From a checkpoint of a small contrastive audio-text model: muon at rate 0.014.
Rows from block 2 of the text encoder, named by matrix and row number. Rows with one number belong to one neuron. Each number is 500 + 25 x the weight over its row's rms, rounded and kept within 0 to 999. All counts start at 0. Numbers have three digits each. After the name is the row's rms in percent of the matrix's.
# fc1: MLP up (text_encoder.blocks.2.mlp.fc1.weight, 1280x320), inputs 107-213
# fc2: MLP down (text_encoder.blocks.2.mlp.fc2.weight, 320x1280, transposed), outputs 107-213
fc1.151 099:528529486515482481483501451517473472462517482506514521508499511523521497478471487446520490556483492530503478474515506458503493529543496482508504530503493485484461487482514504493481517488517466507509524450510479501486508551486514495472493495472525487510479485497487502533485483502503475516478551540447484520525483494556523
fc2.151 106:504468551473473520511475496488492478485520520470467553505487492528518456536481474523484509455499509499454523495494527456506507489528468473469506462511504495477461497472493486465524511513545473532536492491496511505532490479426523502468536481485544494525539492494523521468537538481510508502507539524493506475519544492512478
fc1.152 076:518509483444491479476497514529500507455499502498506483465523464462532511508538552500483510487514509503488493527513473488506523465503506499516489508520492510488462511484500484454494500499527499479518523454473502511500519512437511505517517510489510512512523550528509489496543538473499516545488453485468511497489506469547541
fc2.152 083:467470551486524472503519514507521490543505552486498543501515502527466502506509496485518462506493517511510496504490487488494494436533531483548501503504513501439481500518539503481516482486514513477532446458504472493478474514494466499529480521498482507522478471527500472456521488544541487480505496494503513494518498482477488
fc1.153 057:514536469502497521459468478487490504504471490545486548497487526474514504528464462516514526496505503447478510508471482492476493503499487477515535484523496501524504510508498468498493512518525487485514483489507511478468451472487491498482519501551469516515479517500503522455517530495548512444488481544492505469488531470476496
fc2.153 060:505524508529505502521435490498499552463511467519527484512485465481495542489512506525512486467484490477487465478511500502491483510514527470497470452472513451522498515510498534499517472491515476475481504484506497463504515482495494440471503490511499500491512523527479490478509460506496480467530502473499530484506510469470505
fc1.154 095:514502462527520504497491499498498480503503491500508529508540507543531566490559452506535529531465484493531505542499463479522481520537512472480465526490521481522452552534489487465513503498492499529504514504469496511514526473504515493495489517530472522500527527493475531474525444466483490501538489482508501489555508558512482
fc2.154 111:473526435452498500480522476549526493471522486506498542479532508487479494530515484533573510509487518536474505475493458522532509499452473475498524574449495510511516526524468475516493532539493490503502477508484483500500506482489548538519486515543508479485475448501518534494481538522513527478505524516511506503485526458488501
fc1.155 101:481478468514484506531495481571475521464484483525526505501487485496499470450490533539497476487426515513493455484496532521486460499502493501530473496478461494444521500513507502469534501506500470481510559549504519478485536500511462476558492493431513515484489461460453483490540509501529475495493480480483490508538486499510459
fc2.155 103:489451526513507466516509513508509474471485505494478523495474514518486528514482475501489522512547555495515511530470459514489471519523530461471477489463499511497420524515505520472479528519531501523501459504470553458492456510497444510474527486484574451506488506489492506514507525536517484517500455547509478504532523534469498
fc1.156 098:479488526507506497513522547480484485474486516499485488451522514468486512518481554466540472491499490486476506526509482534528518478504521480541474515499540509466466512477497443508509535477500474513536504520559531503480498521504486504514527477489489548483534500523546493538493482506464465530493448523493499496461494507502478
fc2.156 095:515490498519534508518505481504512479529477438492501501541514502552521476444516485516502529536521488483489459494501471499508492503470496531492503513567496529512538544539494502451486465505482532486464512493468482517527511497503497484517507531517513517505437499517480508500455501499503533490510528477492471507513484473475501
fc1.157 095:459479489525486476505441500447516514469530491437475479495541512483479505466468506496483517493461509526555461504507464491462501518518478484515481525479477522475503464490548524540509521501522525481526482536513498484488508511485484489499488495552437504510526500533499482440492529552479516493485534534479523480523506445519523
fc2.157 094:538511496466458485525516509511473472510506479518477504500524498505513481518479498477546461548478530496493514509470542487498496505503498525514496547508511493500517506474485477500478485499470514498576512504443474490508474474540536484531502528482550476508500504466459489539511459450462525523504472497487477537523490492500490
fc1.158 097:493486526471468485508510466513468468513517476525501496494526503510508485499494516496516446506494530448481507479478555458463536485513533437529516528538537556474506536448517533495471503500490502539571451490486511485505479508530480503510516526500472496550543506476462508521505495501471536502474503470483538479459496472503512
fc2.158 094:540505534497488486501475527513498555484502468474497494489476526458486479484478530527503516487474503544514484542496489482492472538492463500457485501477454434467513525493465470506486529513537507464490519516522542473501534489475506495494512467497515494466465507517478528481535469435545454463456519527520500501526527540516538
fc1.159 097:520476505437486471518487465478466469487541509524493528531510446536483510499500522515492519529502528514512436521524484425517490522530533528494547532517504505515500491526495494478492489493490494484526492495458505479502492491516491513496476483526508484485479487531469492499494523467527506499491478508473503504513495529545491
fc2.159 093:462539504497447455526529478500515548519470525492536497486462528463519500496523448486513492513503498488485529474463511542525508504469528451499492530502506476503502472515503522472475504519464519485519492508540527528493470460490500510499531502483520494488490503512477479472507514528523491525511498508532500463498484496500517
fc1.160 135:473516481528529464499517474517499490521461498510508510516529525516513564492539486519521515502477436494473466537537458493505484520530468472479503508498504475499487508548488484474519501487542498509491492514497527488458537452496523519532482481508483471499455487495489526499497467477452484496527514512487512518552496494507503
fc2.160 142:482528434475495522438515518540498511515519517501503551502557529519499493543507484545557508490498503528500508458495493538535457499423509486479501533427527492546492534534455501517476520548479471510483482559489519513505484489499511532537510496526518484469484477498502522468541524492490542481502513517497522495507527509467479
fc1.161 098:470457501502525516531463507489487534436516513507506516481546513492507476481547527494490498493479431510506484480526535488487479502458527492514499527494479520490498544446487540511484512508523506546490571511522511490478491507453446472490505507469485507509499475439509465515527515492512478534494483476474497526514468484500487
fc2.161 103:514493485515456466486529463535493469430499470513491504464485529534524522492507491504480472480528555527504485466475466517478472494522527484495481477491485529470483505510500533498513501495528481503538494512490538485493483483498492513501516521449556457533478520470475508512529532560529479494512504535549516490508519503484504
fc1.162 124:514516469477484515478457494508518509527499506529513519499479486528509516482447483494494462458490526476458495452474549478432512525527529505480500520484513505532481495495459496503518508497528477548473488539528512496491485505514498523528496520507560508559489512574493521462569517484476514500512490503491496476486517512494557
fc2.162 106:486476507473536516501528500483490464462521454493491470511509462533561496489534493461503497457510509524507482484517495515525500495508491503534517516510464433491496462473500491482472447487500503512516506498458485519477490503486487473475495499536519483518510472481504506498496464481518502529464503487498500504511487476531513
fc1.163 165:475468472515507469551490524547485449503500460497485514487494496506524494488513502497499489465473538503471501480482463495499514555518480463468471533459470542502495515535498511480495499434484548516491498455488496514445470436479518546494490514538500513533486514493501531520505523470508491501483477498498484478545496501494470
fc2.163 186:529513471517491494473475498514527494493502503495514507525483523496506538478510515477497544489543515530535502467544493510545486525489550552488452471476479478539481488472527471513537526496530489488499499495511500503475526518514488495514513496516507434465488478480488506511471528461521490472477478520542548496485501477465554
fc1.164 071:534556496514485510478476522497488512445483487541515512516448497496496496506500502510538486461470496479462491520505493485518469510521516503513537461512489514515478517497444486492551519480534496432490473469493502462478475487497503457520517475542477494523462517502500497486522506520498548479508463530492511491511513470489498
fc2.164 078:559510520524488529496470478504537513488512493523502504517478477511539561538483487501513488489454484451491418512501497514472479510470502473507460445501505498554497494478488499484519461504530492484488494471498520443488484480463480444455471502549538511494510517534521499462511464531492520456509477482507505475454488476472492
fc1.165 078:480501484541526498476486514553511460468478486492511488538489461508520487487473477545482495512518476505489538481523505475496487488490466489496531459448505465519492455531525511510499499512496505547464486535455473482499514474477474500494452504561556512501520522500533488465479499474471468491506527512463519542523477434501481
fc2.165 077:507491519524448504542530498493525526530570520513536497495528489485475494483512546457500484458488503504551523512485519520462491490492522505492468503474493530437458508518515534511482528475489474502568502501546513489512466499545492559502523490487478512501533477517503476476508575502472483474522478522484535476499505545481527
fc1.166 087:537497458446499482465518474511524499509489452510481541483503465524442484516495523462483485482468465540531471487463533520519529461477500492445461497526488504504510500474516511522556507484524493504491488506501526530495536528454454465522497541531549517534519493509552475498537506500453467513466544473502481523490482450521479
fc2.166 082:484460490487486513496520517499467548470523499464482482495530480529526545505454438538498503487510514503518469538504489467499551498514513519483475513505508495514468482500480479463490500499519484531457494510542486476501526515450513531492482515492521555519515494488462497486467513483515524518538494503483474500524493497506472
fc1.167 085:494552507475518498529500543508489523501514492496533515537479505513481503480472483477509516550507477539470432466534516457514472540508531503478543520509498522483482462492485516460521551499535480498494502470506497525494511531466468486496479519498536527545479456484465487527509491492503471508460489512484528518543492480526503
fc2.167 088:497539546462471506511483505495469500440502508469482550517513479537522480567488495489506514479517548478444507464493546507489520467505491474478490494489514490506475495515501510476467487501464500525519503487517483500517488497464515480489517503481526472539495472489515507506502539528519542462504543527458507466515461488500491
fc1.168 130:492504495511505507525485489486499528502491461528478468489468511481512524508506496483509519516486489508494495509481493504462482453509535486518478520506498543446485546500472552496491482548496470515535489549480524518517531519469485517471485543470475475524513481450485509444520533503523463495522499525495512504504545509472458
fc2.168 140:543491518486482469477467503510455479466560473499523527506498502502537498507466518536441498527465541536479483466542476485491503485483507434481462496476485493502518484525500492537499478494509473508519554532533546467514465492515492522526460550487525514509488489529520484459520527517499471523470527519509496490497477475534501
fc1.169 084:516505450490505522492472527485515502505499543495503492514528442496484513510530502496505534517481510534467464486499494550486551502521497501519515565475473536467493473505446495504456484481508461518507494508473494534479487501509565578523469489510501482504481510505473521487508522527502500510480532502498456522521504507538495
fc2.169 094:531517519526484476504492493503503491458537463503466535491473500509551515534496493489558475518508531484515514499533456495534496530506521531498445493444488499482448541476484497517511491529463540491510487504529486484470533525482493534451536492504486492511519531462474506554504457449533489466486502507474512513520505527472526
fc1.170 061:535510478503489516462467463518488504453503537488518534494461515506476499506461518518494464479513476481502467451502530485475496485521487457492490495531513487527535522470503453494571526486539475516505490555492505464481482487539491474500470449509479490460481500513513462498486526473524486495472453502509512473520513473489463
fc2.170 059:500513524500477527544517525511461469510502466519500491533505478518486515494515535499499505549483504511457478550475510530484522546510557507515480517499462520501447536523493544511492461526525499489475538467551500510464505499454468527481524485506519481460532479462509520512508449509477480468556502493465472502441511514475486
fc1.171 117:469471492525521492505486541487483459461477470491497487523501507495514450512480530467509522471455498511529459468482505550487499469498493548514463527510510523488488469470514514455510462513521526497512529532514513532477485551556537481488511499466475518549471445494492505500470526508532505490498517526456482453494470493505526
fc2.171 135:499489513521482482464549465476536493518506512517528510528503511455476513498529496499502487527468450473477513510507484489491504494530525483510520439508513515499451487503440553506480501458518487551514521470440503483534495529555474528534500474497488497528491499485496522485541509505507476503511491490497459495529524544461492
fc1.172 088:450529520521518501492508500485521554455470503517500483543480506479511508484504509472488547478467464493513509483472525486488527495497479504502515512562469501506503480483547507577503498499469518507529507493476479477500450508507498532469513497483475482490508512497484521529477540502493458479492509466447499482520530490509523
fc2.172 098:508527512482498513527485491510525490525508494504516525507464470545504449484525482525469487525537484472497527511508459484502489506453478502517508487506522518490525480522516480502493503501506530473469499500547514503519484503469511518504475423515459528508498535501519499521495507548497501504487451492485497516467482505544526
fc1.173 099:558494493478480539506445519488501540483514516537506493480502497532544481520489473479486484516498496475498503458508485534504515514507517498511490511521498498492427489461516512516460457509512518499487502523544490496435462506471551507523516524516559514480542516479513475493491517487496468492511497480522499442484510540462526
fc2.173 076:418481495522517472501531503509506455501463502479515523517491484466472498503493544546512509531518518524500498541486477463531484492501477514469503486485496536455535510536496467462551546512515462465495474485485497508524526489518465516500495493517481481546472517525492523552511490525496512551524492503481497510530504478538460
fc1.174 137:523502472502461513460484501519485540538490492464486530521487528541503539493525518483525503483470514451504480476502510500441506483485469476467488509476492472515470503499504506464529500465500508517482543524502531506496498538517502489500506513506474510528494447527472465491519515496504515509493490532508522521555499511570501
fc2.174 155:487485509517493450520504457493525503489528491484516493531477505475522494494525482524478500508528530468476492509499482517531472537490492535442507519477503499513480486443493519504489526475518458495506502548498521506484511467496501447460459477489514492490487508460529558465466483502486506535476502515463516479484545483514487
fc1.175 133:484514495463543482501436502544535471481502524501503492518460464484536508465465453500514526514505489503545508532457476520526514473476509557521482557531506553488511503513508541499506484514524512506493485463516499484500520508444513500522501531514516514475499508514503515521489504536480474490533531508511555503475504498537481
fc2.175 137:480510443511487479494497465472495514476520470482511478551538530496498495498558528508468488478494499522514541526521514537539497483528517518476525530525478471487487493508479520491464523492494514525479513530506502518495523502485501473461494476456484519501540519496513490491524531506458508502468465529464498534521468562483508
fc1.177 115:503487506506508466510541466512496541489518523524520516497499499525485459503466515494471472498513469504488485534455485487428469492478503478467516582493473497502491500499478476512480524509480470480507499481456512514496483526482454480472516486510528478448530528489538494499512515446470579545494510503540475543472487485525551
fc2.177 108:474506536486519518462510512511499519506475454513482504516477477464513516507491516508502548492510464482479520455515488518507514505480483480508490499486473549481519478485499530479543545516554536496461525484490499531478533493551498518516503510510520487520469497493522509517482460509506431494514438475476470467511505520475477
fc1.179 079:501540514459491520503478505488524457493526503517514493482498469498539507488502518520480474503490507496507521508521513450506507471470515512513504506495465468492543527478582502462459483522482489459485517440488501539460463509487495520497499441513500526525503477519552504535492493453494513489504494508476522485488514510508491
fc2.179 073:503493462570505504474499492520486515515496464491454511542505508515477533476498513487528505510545509504489484519498485535500470485544516498550501509523537488495476496510430496535461545482510501524519485469513523459522533526480514479479484510471497481485513467526513526500494492499532507475460520502519495503519486526486478
fc1.180 105:537492488511538501474480517435481539507542487473528467510541479505507499546513521474537495523484452527513482517538522485493509584499480491501469487534478513486502514510493502484521505472462500489508478491481483493495486445503471525513442505485471454523520528512467450479498527472505497478493559486476521499504476539521474
fc2.180 105:473488519468498525498499506548471489481496478504492483484499504446496526522477505522509520464545506498480522510490518456492518424523488452488541507477433502483535516520478544547487518499517503462546544474525504492489505497480515503517495507485513492494491529522514501485493475524515469508521475514524506509532557488506522
fc1.181 077:474501499510521543482530500503531528518475530521510465538492451522475534484489528527508460518486475494514432508511532470458515543510486524495486487549511564535518464472540539512519498444523475512468524552497519515490493506491435508492500481521507482461506511520502505466513539480513483528501529485490491487503483507494520
fc2.181 072:520486508465494433542489543488477494502506490512521518480449485503516486533552456461483499536491524507457555523513481525496499489470473494474537477513470437454484514524482492471467471550524488523546499452496509492499487497523554491500451529471514502536500527471524485526463524523513514515483506511508505492517508525502485
fc1.182 109:521503544517531480492404458504510504478485513520511483451482433498480538467509490469541514488533526522482489581490547495500491472509483476536531470490511497490450507484552483475544512500500514499496492494490513491493456501506482514506508524490479552516541523533465455484529522474513466485495525502478532483510500502535484
fc2.182 120:502472521441477500523486509519487463498486480518515497486500505513494506510495479534523497504492542492472489488533535494484519419513521475501499533507549504501496484479493472512527477520479521442537506440476514500501471497450436460502512514502494493506477485489502522440536507484513478511505476490498497506511506485513504